python train.py --decoder_blocks_per_level=2 --muon_scale="match_rms_adamw" --learning_rate=0.0051
Rows from block 0 of the decoder of a small image VQ-VAE, named by matrix and row number. Each number is 128 + 32 x the weight over its row's rms, rounded and kept within 0 to 255. All counts start at 0. After the name is the row's rms in percent of the matrix's.
After each channel's rows are labels from the 100 images, of 14848, where the channel reaches its highest value: "strongest on" is what is common among them; "lies over" is the class under the peak. Only what is clearly more common there than usual is listed. The data: made-up road signs on poles. In brackets: how many of the 100.
# conv: 3x3 conv (decoder.mid.0.conv.weight, 128x128x3x3, each kernel summed), inputs 0-127

conv.98 065 [160 130  76 132 159 124  85  83 135 139 158 119 149 135  83 110 115 115  82 183 104 117 123 123 181 160 152 142 117 126 118 123  88 136 119  82 183  49 111 172 128  67 130 157 148 122 134 220 126 119  97 174 119 121 155 133 116 184 177 137 115 107  72 132 118  96 101 196 115 125  92 185  92 147 135 137 108 185 127 138  91 128  94  97 105 163 159 135 147 140  91  86 103 104 108 145 131 133 139 112 139 160 171 153 154 142 144  40 115 182 132 111  46 174 112 105 116 115 136 107  85 128 113 143  65 143 104 178]
strongest on: white rim (27)
lies over: face (90)

conv.47 125 [147  53 150 143 140 135 115 153  98 103  76 129 136 121 130  94 182 139 149 130 127 191 124 146 174 100 117 106  82  43 126 145 165  72 117  73 129 160  46  89 104 131 130 107 196 132 116 135 126 132 112 110 179 110 184 114 124 168 169 142  79 145 155 142 125 138 113 165 111 108 124 128  87 132 141 161 136  81 154  82  96  66 174 184  93 173 176 115 169 160 146  95 125 107 140 130 132 115 113 151 101 144 159  27 148 153 138 165 160  86 146 137 113 120 177 128 145 180 155 129 160 121  93 137 151 131 111 156]
strongest on: hexagon sign (42)
lies over: face (77)

conv.5 093 [155  82 176 130 111  47 186 181 160 107 107 101 138 119  82 109 130 137 156 168 105  90 149 167  91 142 150 108 138 169 209 154 146 100 139 148  92 144 142 101 149 154 189 125 178 150 120 105 126 162 144  97  72 161 109  91 128 116 196 100 150 103 137 140 132 121 137 117 127 137 124 128 186  71 138 125 156  79 108 209 173 131 175 123 137  97 176 128 146  95 110 128  51  89 132 135 113 129 107 140 145 119 186  98 117 145 127 133 105  98  93 143 138 120 155 133 150 160 217 159 163 138  96 155  93 158 172 150]
strongest on: white face (41)
lies over: face (98)

conv.115 105 [126 203 185 124 107 144 109 129 165 166  96 101 107 101 142 142 137 136 134 152 121 123  80 148 119  62 132 145  96 127 155 117 124  96 120  96 111  74  70 171 134  75  90 132 173 118 179 189 166  75 104 150 142 151 125 117 133 138 136 143  67 151  79 182 117  88 137 164 134  87 119 129  28 145 122 142  97  98 153 180  78  95 116 148 103 139  90  92 152 173 126  84 144 121 137 128 118 103 146 111 115 129  78 125 128 178 166 182 102 123  86 109 143 101  91  77 129 107  47 118 162 130 109 167 105 125  87 165]
strongest on: red face (39); pink face (28); purple face (27)
lies over: face (97)

conv.118 111 [157 116 161 126  73 101 144 193 111 148  85  97  86 165 162  93 177 163 152 188 105 182 126 144 120  68 140 148  78  68 144 177 176  86  99  97 125 131  70  95 112 155  90  96 181 123 142 115 136 123 116 165 102 150 148  82 151 125 192  89 124 178 153 151 172 133 165 121  42 137 137  75 140 109 142 136 137  69 123 163 119 114 150 154 119 131 143 129 135  86 111 135 111 112 132 115 161 148 113  97 168 156  97  68 101 139  77 156 171  82 160 127 135  97 125 151  97 164 153 114 175 121 136 194 105 145 119 121]
strongest on: green rim (62); triangle sign (45)
lies over: face (93)

conv.72 131 [134 154 145 100 155 161 114  53 181 124 154 135 107 134 149  24 153 132 170 138 113 160 167  96 121  72 190  78 108  69 149  90  84 126 113 119 150 147 120 104 131  61  95 110 131 149 123 122 100 126 106 129 118 111 111 130  89  77  83 129  58 151 153 157 129 144 127 102 111 132  79 106 130  93  45 127 157 146 126 120  93 201 144 126 136  79 138 112 127 112 110 162 140 139 105 123 129 181 167  97 138 119 115 130 108  25 104 138 120 106 157 108 130 148 110 115 117 112 151 149 114 156 125 212  78 128 130  82]
strongest on: blue rim (26)
lies over: face (88)

conv.91 108 [117  61 190 157  72 158 152 132 166 132  59 146 109 123 162 128 194 117 161 130 123 148 108 132 108 112  76 142  68  92 111 188 180 157 138  92 186 141  63 157 109 114 118 135 164 151 150 136 102 134  87 111  89 120 205 124 104 144 105 134 114 137 119 125 130 133 141 204  91  70 120  94 119 100 137  75 123  66 114 146 141  79 140  93 113 164 143  87 182 107 168 123 135 107 169 127 119 128 115 110  98 136 113  47  64 164 127 145 115 101 133 101 146 107 130 104 113 161 114  94 141  57 117 136 157 112 119 164]
strongest on: triangle sign (46); orange face (32); red face (32)
lies over: face (75)

conv.108 087 [101  57 161  96 126 143  87 196 159  98 147 116 103 150  86 109 136 133 159 185 117 113 170 149 136 139 101 166  91 113 126 181 175 110  82 120 139  94 115 130 105  87 130  76  96 119 138 163 148 148  85 147 110 155 154 102  58 180 171 137 122 108 154 138 111 107 128 133 110 162 142 107 163 130 131  42 123 122 142 101 140  60 159 106 131 210 149 167 143 130  87  52  79  99 135 126 158 114  51  82 188 141  97 130 110 110 146  95 117 150 139  82 126 126 124 118 156 140 144 140 139 164 178 182 102 145  92 115]
strongest on: yellow rim (36); white rim (26)
lies over: face (84)

conv.89 075 [159  84 159 116  97 122 181 156 156 196  84 121 140 125 123 149 160 173 162 146 142  80 106 145 104 135 160 151  87 132 147 144 131 155  97 105 124 142 125 192  96 112  91 100 185 178 162 148 105 159 114 148 100 142  98 145 170 125 182 120 113 164  82 136 137 129 135 173 111 130 141 113 169  18 149 130 166 102  96 206 192 154 169 116 172 116 133  82 152  98 102 156  78 104 117 134 106 103 105 186 114 128 130 109 101 171 102 146  61 112 110 125 127 118 119 121  93 108 156 138 125 136  77 138  69 123 176 184]
strongest on: black face (33)
lies over: face (75)

conv.67 086 [152  93 147  65 144 130  89 137 204 150 107 160 165 115 103 105 158 113 161 129 135 170 105 190 188 107 117 108  50 144 148 149 142  99 122  85 134 117  80 129 110 135 105 100 126 147 193 204  92 102 118 104 150 130 200  73 162 189 105 142  97 141 146 176 140 149 146 152 161 103 121 146 100  89 162 135 172 119 103 136 110 122 167 135 163 152 174 145 144 142 138 104  87  77 100 147 127 176  93 109 125 131 151 137 165 157 174 182 161 144 175 131 111 138 147  85 202  94 162 144 148 197 106 123 132 116 134 146]
strongest on: hexagon sign (41); black face (25)
lies over: face (85)

conv.111 104 [119 130 141  57 130 134  99 184 125 182 133 192  96 143  78  76 149  80 166 167 107 101 140  83 109  94  81 105 157 127 131 159 106 114 130 163 104 179 203 167 124  88 160  85 133 160 108 138 108 113 106 110  79 109 102 130 169 117 108  98 117 107 100 133  81  63 163  70  93 146 181 144 175  73 111 108 125  74 145 110 198 146 188 119 117  79 124 146  87 123 152  95  99 106 112 133 179 129 107 145 120 137  87 178 129  90 139 164 122 137 171 133 149 110 135 111  88 135 109 117  83 180 107 115  90 118 105 108]
strongest on: yellow face (48); orange face (25)
lies over: face (99)

conv.79 079 [ 88 163 156  99  81 165  89 159 118 116 102 111 125 120 130 125 126 159 167 208 101  78 141 107  92  98  68 197 128 148 131 117 140 130 125 122 116  76 120 143 117 108 129  92  87 113 106 169 117 156 134 161 144 174  91 120 120  98 133 135  98 136 121 175  85  56 169 138 116 107 177 124 124 150 140 121 107  75 136 198 122 107 104  84  92 103  92 133 165 151 122 152 100 104 160 103 126  69 153  71 166 137  63  82 132 112  75 139  86 141 123 136 157  82  65 100 160  87 107 140 114 200 140 183  89 154 114 100]
strongest on: blue face (47)
lies over: face (79)

conv.35 076 [133  97 116 157 115 109 196 132 156 102 155 151 157 144 152 161 115 109 124 110 172 132  92 123  81 169 152  98 149 148 166 174 133 195 194 165 167 165 111 144 140 123 127 159 111  82 199 100  76  95 143  97  62  76 144 171 123  73 101 127 163 130 122 104 131 157 137 149 201 176 160 123 173 107 129 150 127 154  96 157 129 162 109 147 132  68 106 138  85  30 122 138 114 157 147 102 146 160 161  88 106 146 145 190 114 114  87 133 172 112 102 142 152 137 136 144  85 170 112 151  80 129 160 136 109 109 142  77]
strongest on: red rim (26)
lies over: face (59)

conv.14 091 [ 87  80 107 152 141 139 127 137  55 146 177 149 103  72 153  66  92 117 128 125 154 136 172 110 117 121 119 185 193 109  82 135 125 146 141 113 123 160 150  78 135 149 125 105 148  85 117 130  96 109  62 162 112  87 191 123 156 108  93  99  95 136 172 156 154 119 134  58  51 131 114 118 149 152 109  76  85 112 147  70 194 136 150 171 148 112 175 158  81 202 102 130 127 159 101 191 147 147 148 119 136 158 136 156 111 111 174 183 139 128 181 126 124 159 157 157 115 145 153 128 136 118 120 111 150 127  95  78]
strongest on: white face (37)
lies over: face (66)

conv.73 090 [147 162 152 171 133 120 141  75 130 159 159 135  84 131 113 127 145 121 185 105 118 100 118 111  49 126 212 125 155 107 110 103 186 202 132 147 152 172 118 123 127 127  92 178 171 153 132  73 128 157 136 147  75  81 113 188 107  95 120 130 114 159 137 119  95 135 103 149  87  83  85  98 130 182 102 124 164 120  97 157 116 126 124 124 174  72 102 134 138  96 103 125 124 176 121  51 148 182 136 190  77 148 148  88 105 104 102 137  85  94 135 146 173 128 106 169  59 159  88 115 106 105  91 152 118  96 121 122]
strongest on: triangle sign (49); orange rim (26)
lies over: face (60)

conv.112 090 [155 149 140 132 149 117  79 127 114 218 146 142 127 126 105 151 141 102  81 123 136  93 101  85 167 129 101 125 195 126  87 103 122 142 116 150 101 160 194 171 113 145 132 115  84 169  87 138  99 160 140  95 167  59  38 152 153 171 110 101 149  96 110 120 142  64  99 120  69  84 150 137 130  46 163  89 122 117  95  66 145 147 127 125 190 110 136 137 184 132 139 164 102 118 151 120 114 135 115 155 159 110 151 138 103 147 143  98 119 140 167 114  67 153 150 129 160  85 171  69 144 145 105  85 145 127 178 141]
strongest on: yellow rim (28); yellow face (27)
lies over: face (72)

conv.55 105 [123  70  87 169 104 131 130  88  75 110 156 124 141 120 190 133 148 150 103 177 142 173 139 126 104 153 153 141 133 105 139 141 171 166 142 106 226 143 121 122 137 178 141 164  95 107  95  82 114 145 168 136 117 164 131 127 124 133 141 134 155 160 162  67 113 151 128 132 101  99  67 129 136 195 153 141 126 147 124 125  69 135  90 127 126 127 143 134 158 103 118 121 131 162 121 111 171 123 179 127 110 125 154  32 129 135  33  78 118  89 123 152 121 160 147 195 102 145 182  95  93  40 131  91 149 154 129 158]
strongest on: yellow rim (34)
lies over: face (80)

conv.65 128 [158 175 129 133 107 186 123 150 104 113  76  92 109 179 157 112 176 141 127 117 165 126  82 174 149 135 144 136  85  64 116 161 116 104 125  67 116 116 109 143  93  99  63 162 208 185 178 182 131 139 125 128 134 113 130 124 140 108 136 103 148 185  92 128  92 149 149 205  90 142 154 122  94 119 130 223 176  97 134 138 116 120  91 102  74 120  78  92 139 128 166 128 150 135 131  95 139 135 181 149  64 105 106 134 130 156 133  94 136 129 162 171 129  65 186 130  76 167 115 111 115 129 157 147 138 115 117 149]
strongest on: blue rim (33)
lies over: face (99)

conv.20 096 [ 74  84 109 162 176 162 140 139  54  91 158 114  87 131 146 124 135 135 146 140 147 117 133 153  94 145 173 181 104 129  89 147 125 128  96 116 175 112  88  89  91  90 132  95 109  90 131 105 148 157 145 172 138 217 138 121  78 120 154 160 104 128 158 153  58 125 162 135 136 184  84 144 154 107 112 121 130 197 156 118 162  86 139 162 123 146 159 132 119 181 134  70 145 156  69 158 110  91 107 148  93 106 115 119 161 153  71 140  63 108  87  76 124 153 133 106 103 178  87 161  79 110  88 165 145 119  95 150]
strongest on: white face (25)
lies over: face (61)

conv.6 100 [161 134  81  55 149 143  82 153 129 110 130  84 146 167  77 100 105 126 125 111 107 185 166 180 228 137 148 114 101  72 143  85  89  44 106  88 107  88 126  89 119  90 130 125 163 154 162 190 146 110 106 142 142 111 154 103 130 145 143 105 117 154 117 172 129 107 120 155 108 164 116 131 147 139 101 173 163 121 151 108 120 148 131 100 105 124 134 114  97 169 137  92 108 116  70 175 127 159 135 127 130 152 132 177 154 109 173 141 164 152 131 172  96 165 182 148 148 138 124 187 164 199  54 155  92 161 115 133]
strongest on: teal rim (48)
lies over: face (99)

conv.95 093 [112 180 106 155 183 152 104  91 103 119 145 153  94 108  99 112 160  97 125 178 108  69 115  99 116 124 156 145 174 168  50  73  91 190  95 178 107 104 178 105 164  88 161 166 101 112  95 102 141 178 150 151 189  97  57 135 111 120  94 171 154 100 163 137  83  78 125  96 147 136 129 149 150 132 119  58  93 119  82  78  85 143  92 124 125 116 117 127 185 130 167 126 159 154 155  80 119 126 134 139 137 116 100  97 163 119 164  94 111 102 143  96 123 108  88  71 122 119 102  78  86 140 137 131 134 174 137  98]
strongest on: white face (31)
lies over: face (56)

conv.19 103 [115  70 162 136 151 147 106 178  46 214 195 148  83 128 118 141 111 128 117 161 164  52  89 113 134 150 116 161 138 164 130 152 166 151 141 139 151 142 166 191  74 176 121  70  99 121 157 121 100 125 126 112 166 136  83 123 175 171 103  97 150 142 143 120  84 127 117 118  57 110 173 147 129  89 173  94 108 129 149  94 210 115 152 133 166 124 153 170 136  99 132 128  60 141 133 125 125 117 112 123 108 112 101  78  99 136  94 155 113 132 157  87  80 169 160 124 113 147 135  99 132 127 120  74 142 108 176 162]
strongest on: yellow face (45)
lies over: face (61)

conv.117 096 [ 74 114 112 207 165 143 153  65  61 120 177 101 152 101 162 146  64 135 105 129 143 129 128 114  90 154 163 167 158 166 121  92 102 163 120 109 147  40 118 112 122 137 176 152 116  27 126  89 178 105 145 162 182 150 124 122 116 135 116 141  98 111 137 124 133 139 107  79 156 138  81 130 105 158 102 112  71 213 143 112 124 111 108 127 145 163 132 128 108 151 120 137 149 200 106 156  92  91 117 130 127 119 135 108 155 132 126 127 116 142  68  82 108 192 105  88 103 129  89 114 136  66 100 133 132 120  93 165]
strongest on: blue face (66)
lies over: face (69)

conv.78 074 [101  72 143 157 107 140 126  91 114 130 167 143  73  87 183 101 159 122 131 119 173  97 112 106  81 162 200 167 119  71  99  93 139 221 104  50 172 148 115 151  96 107 129  97 145 139 132 128  94 153 105 147 144  96 121 170 121 120 119 171  58 146 219 119 152 183 103 130  88 114  86 113 126  91 124  67 161 141 130 132 128 110 107 151 161 114 159 139 148 112  78 138 118 156 109  88 129  83 163 138  93 116 133  90 125 133 135 100  79  82 183 123  80 169 161 160 127 122 169 109 104 117 109  82 108 128 115 150]
strongest on: triangle sign (44); white face (26)
lies over: face (67)

conv.123 064 [102  97 168 107 164 130 157 200  78 137  98 125 117 150 109 101 184 120 155 137 155 129  81  93 101  88 155 134 147  87 203 111 134 154 155 172  84 125 130 105 119 120 152 124 150  98 161 135 146 169 135 149 119  49 121 165 158 156 118 130 116  92 175  96 153 149 132  80 123 152 175 129 101 109 172 138 114  27 114 102 147  87 128 120 121 119 149 138 172  96 150 152  63 110 166  42 140 141 139 126 133 161 127 167 168 100 145 131 169  68 162 132 122 167 173  85 134 162 139 113 131 193 122 152  97  73 159 145]
strongest on: black face (44)
lies over: face (92)

conv.22 128 [136 104 115 132 129 109 170 151 114 100  76  86 154 106 152 128 119 204 107 136 156 143 137 169 132 133 168 100  72 106 134 182 169  91  46 105 122 139  88  89 111 142  79 110 184 119 154 135 125 105 116 119 126 182 166  89 138 132 248  91 100 167 109 155 187 105 136 136 132 188 137  93 106 110 131 123 118 103 124 166  93 101 166 161 119 186 166 127 129 148  60 104  95 107 114 199 153 120  80 142 143 155 168  91 134 166 159 101 140 112 100 110  92  96 147 140 141 125 154 140 164 106 121 180 137 130 104 151]
strongest on: triangle sign (60); blue rim (38); purple rim (28)
lies over: face (91)

conv.23 082 [121 144 125 181 141 123 128 157  92 146 133 110 127  93 123 119 158 131 116 118 149 112 129 132 156  72 151 196 120 148 128 113  92 146 122 105 121  91 110 115 101  72 100  72 142  73 107 161  99 135 117 176 162 169 115 120 126  91 142 189  45 127 116 156  68 125 126 150 165 140 148 130 120  90 156  90  86 123 161 159 164  93  98 191  75 120 172 148 127 135 111 139 134  89 104 167 105  89 125  93 124 167 120 161 199 165 127 157 124  78 146 114  67 147  22 103 102 137 160 137 115 223 133 140  97 125 102 105]
strongest on: black face (34)
lies over: face (64)

conv.53 101 [140  51 175 166  97 149 135 169 117 142 116  92 160 135 157 109 148 130 161 148 134 119 131 129  80 145  88 157 104 104 100 172 136 106 135  40 130 131 127 165 108 132 152 124 160 158 145 138 161 153  64 134 124 102 161 115 139 140 115 130 136 158 142 152 108 137  73 139  97  51 146 145 114 145 166 108  85 113 157 170 111 111 135 135  89 158 118  92 138 143 119 137  60 130 153 116 102  86 187 120  96 119 101  20  72 141 126 177 112 131 141 125 145 114 124 122 107 170 198 128 153  85 202  66 128 181 190 133]
strongest on: teal face (27)
lies over: face (55)

conv.37 106 [ 87 129 132 130 150 141 156 134 107 107 130 173  39 124 193 198 113 155 157 114 137  89 129 118 117  86 150  71  81 106 175 124 134 130 105 183 108 181 108 121  98 125  72  81  97 147 154 116 123  96 142 131 155 158 144 151 120  56 181 165 107 146 183 126 133 186 149 143 145 245 131 134 104 115 140  90 143 113 141 107 147 113 115 167  91 111 172 155 105 122  84  71 131 113 117  88 110 161 135 108  90 139  87 115 136  98 135 127 107  82 132 136 113 132 137 157 144 146  70 182 121 168 136 195 105 119  95 109]
strongest on: red rim (27)
lies over: face (84)

conv.126 078 [170  45 153 170 161 117 165 118 169 163 137 127 123 123  84  92 122 114  90 127 162 129 144 189 199 141 169 141 126 108 191 157 131 127  94  78 126  82 150 155 132  86 143 102 140  99 161 121 100 128 141 152 151 115 100 102  91 148 146 124 110 123 119 104 107 180 125  98 143 133  91  97 157  47 141  98 159 172 137 109 192 113 125 103 174 195 202 137 109  94  85 124  75 112  97 176  96 118  85 127 130 120 158 150 154 112 159 153 154 134 139 112  72 154  97  86 139 168 187  95 152 130 174 172 127 113 143 175]
strongest on: black face (28)
lies over: face (64)

conv.125 102 [118 198  66  94  97 137  98 111 176 177  91 127 152 107 166 152 163 102  71 122 112 118 118 104 176 105 136 137 126 190 127 129  79 162  96 145 121 136 121 147 134  98 112 134  79 146  92 167 131 159 157  83 145 106  40 104 147 145 110 160 127  85  83  88 145  70 146 142 165 120 158 128  91  75 149 114  85 140  92 142  81 154 111 115  94 109 165 135 173 109 151 162 153 109 154 173 139 108 115 106 168 137 140 176 148 222 139 108 144 142 155 109  84 122  46  98 118  92 166  81 111 139 138  75 126 130 112 145]
strongest on: blue face (39); yellow rim (30)
lies over: face (68)

conv.18 075 [ 64 106 152 121 108 140 165 171 119 122  99  97 146 160 174 176 156 110  85 152 132 123 132  81  84 135  64 167 168 112 148 173 146 117 109  73 114 120 163 170 104 147 161  49  75 127 136 134 159  67 124 116 119 115  59 152 148 139 138 111 108 108 157  98 197  94 142 121 132 128 177 104 160  79 134 121  63  92 127 134 141 117  92 123  94 112  96 120 141 134 105 190 125 125 116 163  99  45 152 105 159 111  82 160  65 145  65 105 150 108 110  93 106 135 163 120 162  89 128 127 122 126 189 102 132 174 155 115]
strongest on: white face (32); black rim (25)
lies over: face (89)

conv.119 110 [164 140 133 165 124  81 113 119 218 187 154 184  69 108 109 158 148  75  94 152 132  69 108 113 152 128 198  89 173 145 160 172 158 171 102 136 126 138 142 170 156 120 147 129  95 153 110 133 113  79 160 101  88 125   9 130 119 140 161 136 135 111 109  96 100  96 136 153 146 129  98 132 135 120 136 135 184 109  88 142 103 128  98 111 123  71 184 161 169 118 101  55 154 122 135 116 125 149 113 119 114 122 108 143 128 157 135 102 105 110  94 150 165  70 137 147 168 125  81 117  88 137 130 118 109 191 106 186]
strongest on: red rim (38); orange face (28)
lies over: face (57)

conv.40 081 [124 109 170 111 137 130  92 146 153 127 129 122 146 135  71 107 170  88 147 131 125 135 117 137 117 134  70 206 144 115  75  78 105 116 180 133 131  87 151 154 135 119 199 147 112 116  99 188 177 154 107 140 103  85 168 153 131 192 108 153 120  92 119 130  78  75  70 171 159  24 113 142 117 106 139  88  79 113 144 111 135  99 138 132 140 166  66 138 162 167 192 111 114 104 121 121 108 120 132 163 157 131 148 135 144 174 184 153 126 188 152  91 136 149  83  97  90 144 160  85 150 113 146  86 121  97 170 136]
strongest on: yellow face (41)
lies over: face (96)

conv.31 084 [108  95 146 119 153 157 146 139  88  88 132 118 168 155 122 129 114 134 180  73 138 137 153 160 116 168 107 190 126 130 125 115  91 119 134  94 139 120 118 125  85  83 156  88 172 126 179 158 104 138 111 148 105 120 203 150  89 104  84 167 104 111 132 159 177 192 130 155 155 161 147  93 183  60 125 144 119 187 127 118 236 149 147 125 134 116 142 131  83 127 160 187 109 105  99 158  88 109 129 124 128 150 126 195 102  94  74 170 119 138 142 123  85 177 123 114  76 164 126 183 141 176 111 173 127  87 152 106]
strongest on: teal face (53)
lies over: face (89)

conv.114 121 [149 166 176 129 122 111 160 138  98 179 137 101 157 157 134 102 139 175 199 140 117 179 112 135  53 118 119 114 113 111 119 153 144 125 157  87 198 117 103 148 109 114 121 147 197 106 193 118 111 147 116 156  79 141 213 130 111 105 128 102 102 172 115 162 152 155 120 118  70 102 112 134 127  87 168 140 127 186 109 144 154 149 129 145 162 110  98 106  83 122 153 147  54  94  82  97 101 103 150 132  95 172 125  76 108  85  61 183 124 115 147  90 125 151 121 122  85 160 160 161 167 118  95 157 156  83 165  84]
strongest on: teal face (34); teal rim (32); black face (32)
lies over: face (85)

conv.41 093 [142 157 133 164 154 125 100  98 113 131  90 110  89  88  85 106 158 127 146  71  91 132 166 150 183 108  97 142  79 127 114 101 105 129 110  97  89 152 103 118 110  51  74 166 193 167  85 117 114 191 151 115 201 114 113 132  62 106 122 160  70 112  80 133  82 115  79 178 132 108 105 125  74  93 125 128 127 139 127 116 127 126 139 151  96 132 147 102 155 147 175 155 158 152 161 150 115 138  71 219 125 102 174  92 163 173 150 159  75 117 144 104 126 120  71 106 113 162 148 118 166 150  97 167 119 100 126 136]
strongest on: triangle sign (59)
lies over: face (94)

conv.106 081 [157 143 158 139 182 171 137 126 202 181 123 130 151  88 125  69 180 102 174 158 147 104 108 132  89  77 194  83 147 134 162 150  73 121 115  75 144 130 137 154 150  41 159 104 188 133 172 165 115 106 105 131 129  76 110 143 138 122 130 155  53 111 102 157  83 129 159 126 161  84 131 117 118  39 118 141 130 141 107 144 130 118 127 156 141  90 188 121 146 161  88 112 103  95  69 139 113 124 179 119  70 123 136 161 124 127 140 173 118  76 110 120 106 137 107  82 113 134 168 136  84 159 131 132  99 146  95 150]
strongest on: black rim (45)
lies over: face (88)

conv.38 108 [124  87 122  93 146 125 107  89 182  62  93 127 121 123 150 118 137 142 144 119 150 138  99 176 155 144 141 141  98  84 150 116 150 111 133 130 134 101  84 137 172 150 162 135 114 109 206 192  88  83  97 131 133 104 202 129 156 183 120 157 133 127 190 168 203 221 120 171 156 139 162 105  93 117 140 111 157 124 114 177  93  84 142 148 149 169 155 162 144  96 118 109 128  67 144 131 169 108 133  61 126 173 177 102 114 106 136 137 184 140 137 109  99  94  86  66 139 114 127 148 140 127 190 157 148 135 162 138]
strongest on: hexagon sign (41); blue face (33)
lies over: face (86)

conv.42 115 [109  41 111 114 104 131 137 177  76  66  62 106  93 178 154 162 115 142 113 118 101 148 148 119 147 129  66  97  85  92  88  87 176 108 160 104 137 190 117  93  67 172  77 101 118 158  87  98 117 133  98 141 180 159 179 156 132 101 157 111 146 163 128 131  97 147 143 173 109 146 143 166 149 205 110 118 125  98 176 105 145 109 122  96  82 191 103 118 123 117 134 136 125 135 144 114  95 140 171 135 101 109 112  53 105 128 114  98 141 158 167 153 133 112 179 170 166 141  89 151 114 103 145  91 130 115 154  81]
strongest on: black face (30)
lies over: face (94)

conv.54 106 [124 155 162  61  88 113  83 203 143 145 117 173  97 120  91 127 163  84 213 152  88 171 142 124 118 105  71 129 124 128 137 146 128 143 170 132 131 162 136 132 139 153 172 126 126 183 129 123 139 132 147  99 103 122 118 126 136 123  94 138 121 105 162  67 112 146 123 105  72  99 123 108 133  84 151 104 140  38 112  72 131 110 150 125 117  64 114 151 112 131 197 126 117 134  98 101 158 116  87 172 109 134  91  98 171 138 148 159 150  80 170 161 185 134 162 168 128 155 151 125 126 154  64  30 121 160  89 108]
strongest on: green rim (31)
lies over: face (74)

conv.61 083 [ 72 111 152 111 181 142 128 156 104 172 162 103 120 116 130 125 145 134 106 172 133 127 114  94  84 115  98 188 128 159  57  96 151 101  87 112 125 121 121 128  89 158 120  80 117  98 101 105 175 147 151 148 169 134  67 132 132 173 113 145  98 118 164 178 138  93 129  71 132  89 105 139 163 113 135 116 102 195 137 115 173 151 148 195 214 175  93 114 141 169 147 116 143 142 154 123 125  76 108 174 164  80 119 122 118 152  77 197  80 108 126  28 141 173 124 107 114 105 120 113 144 131 106 136 166 102 169 118]
strongest on: yellow rim (41)
lies over: face (81)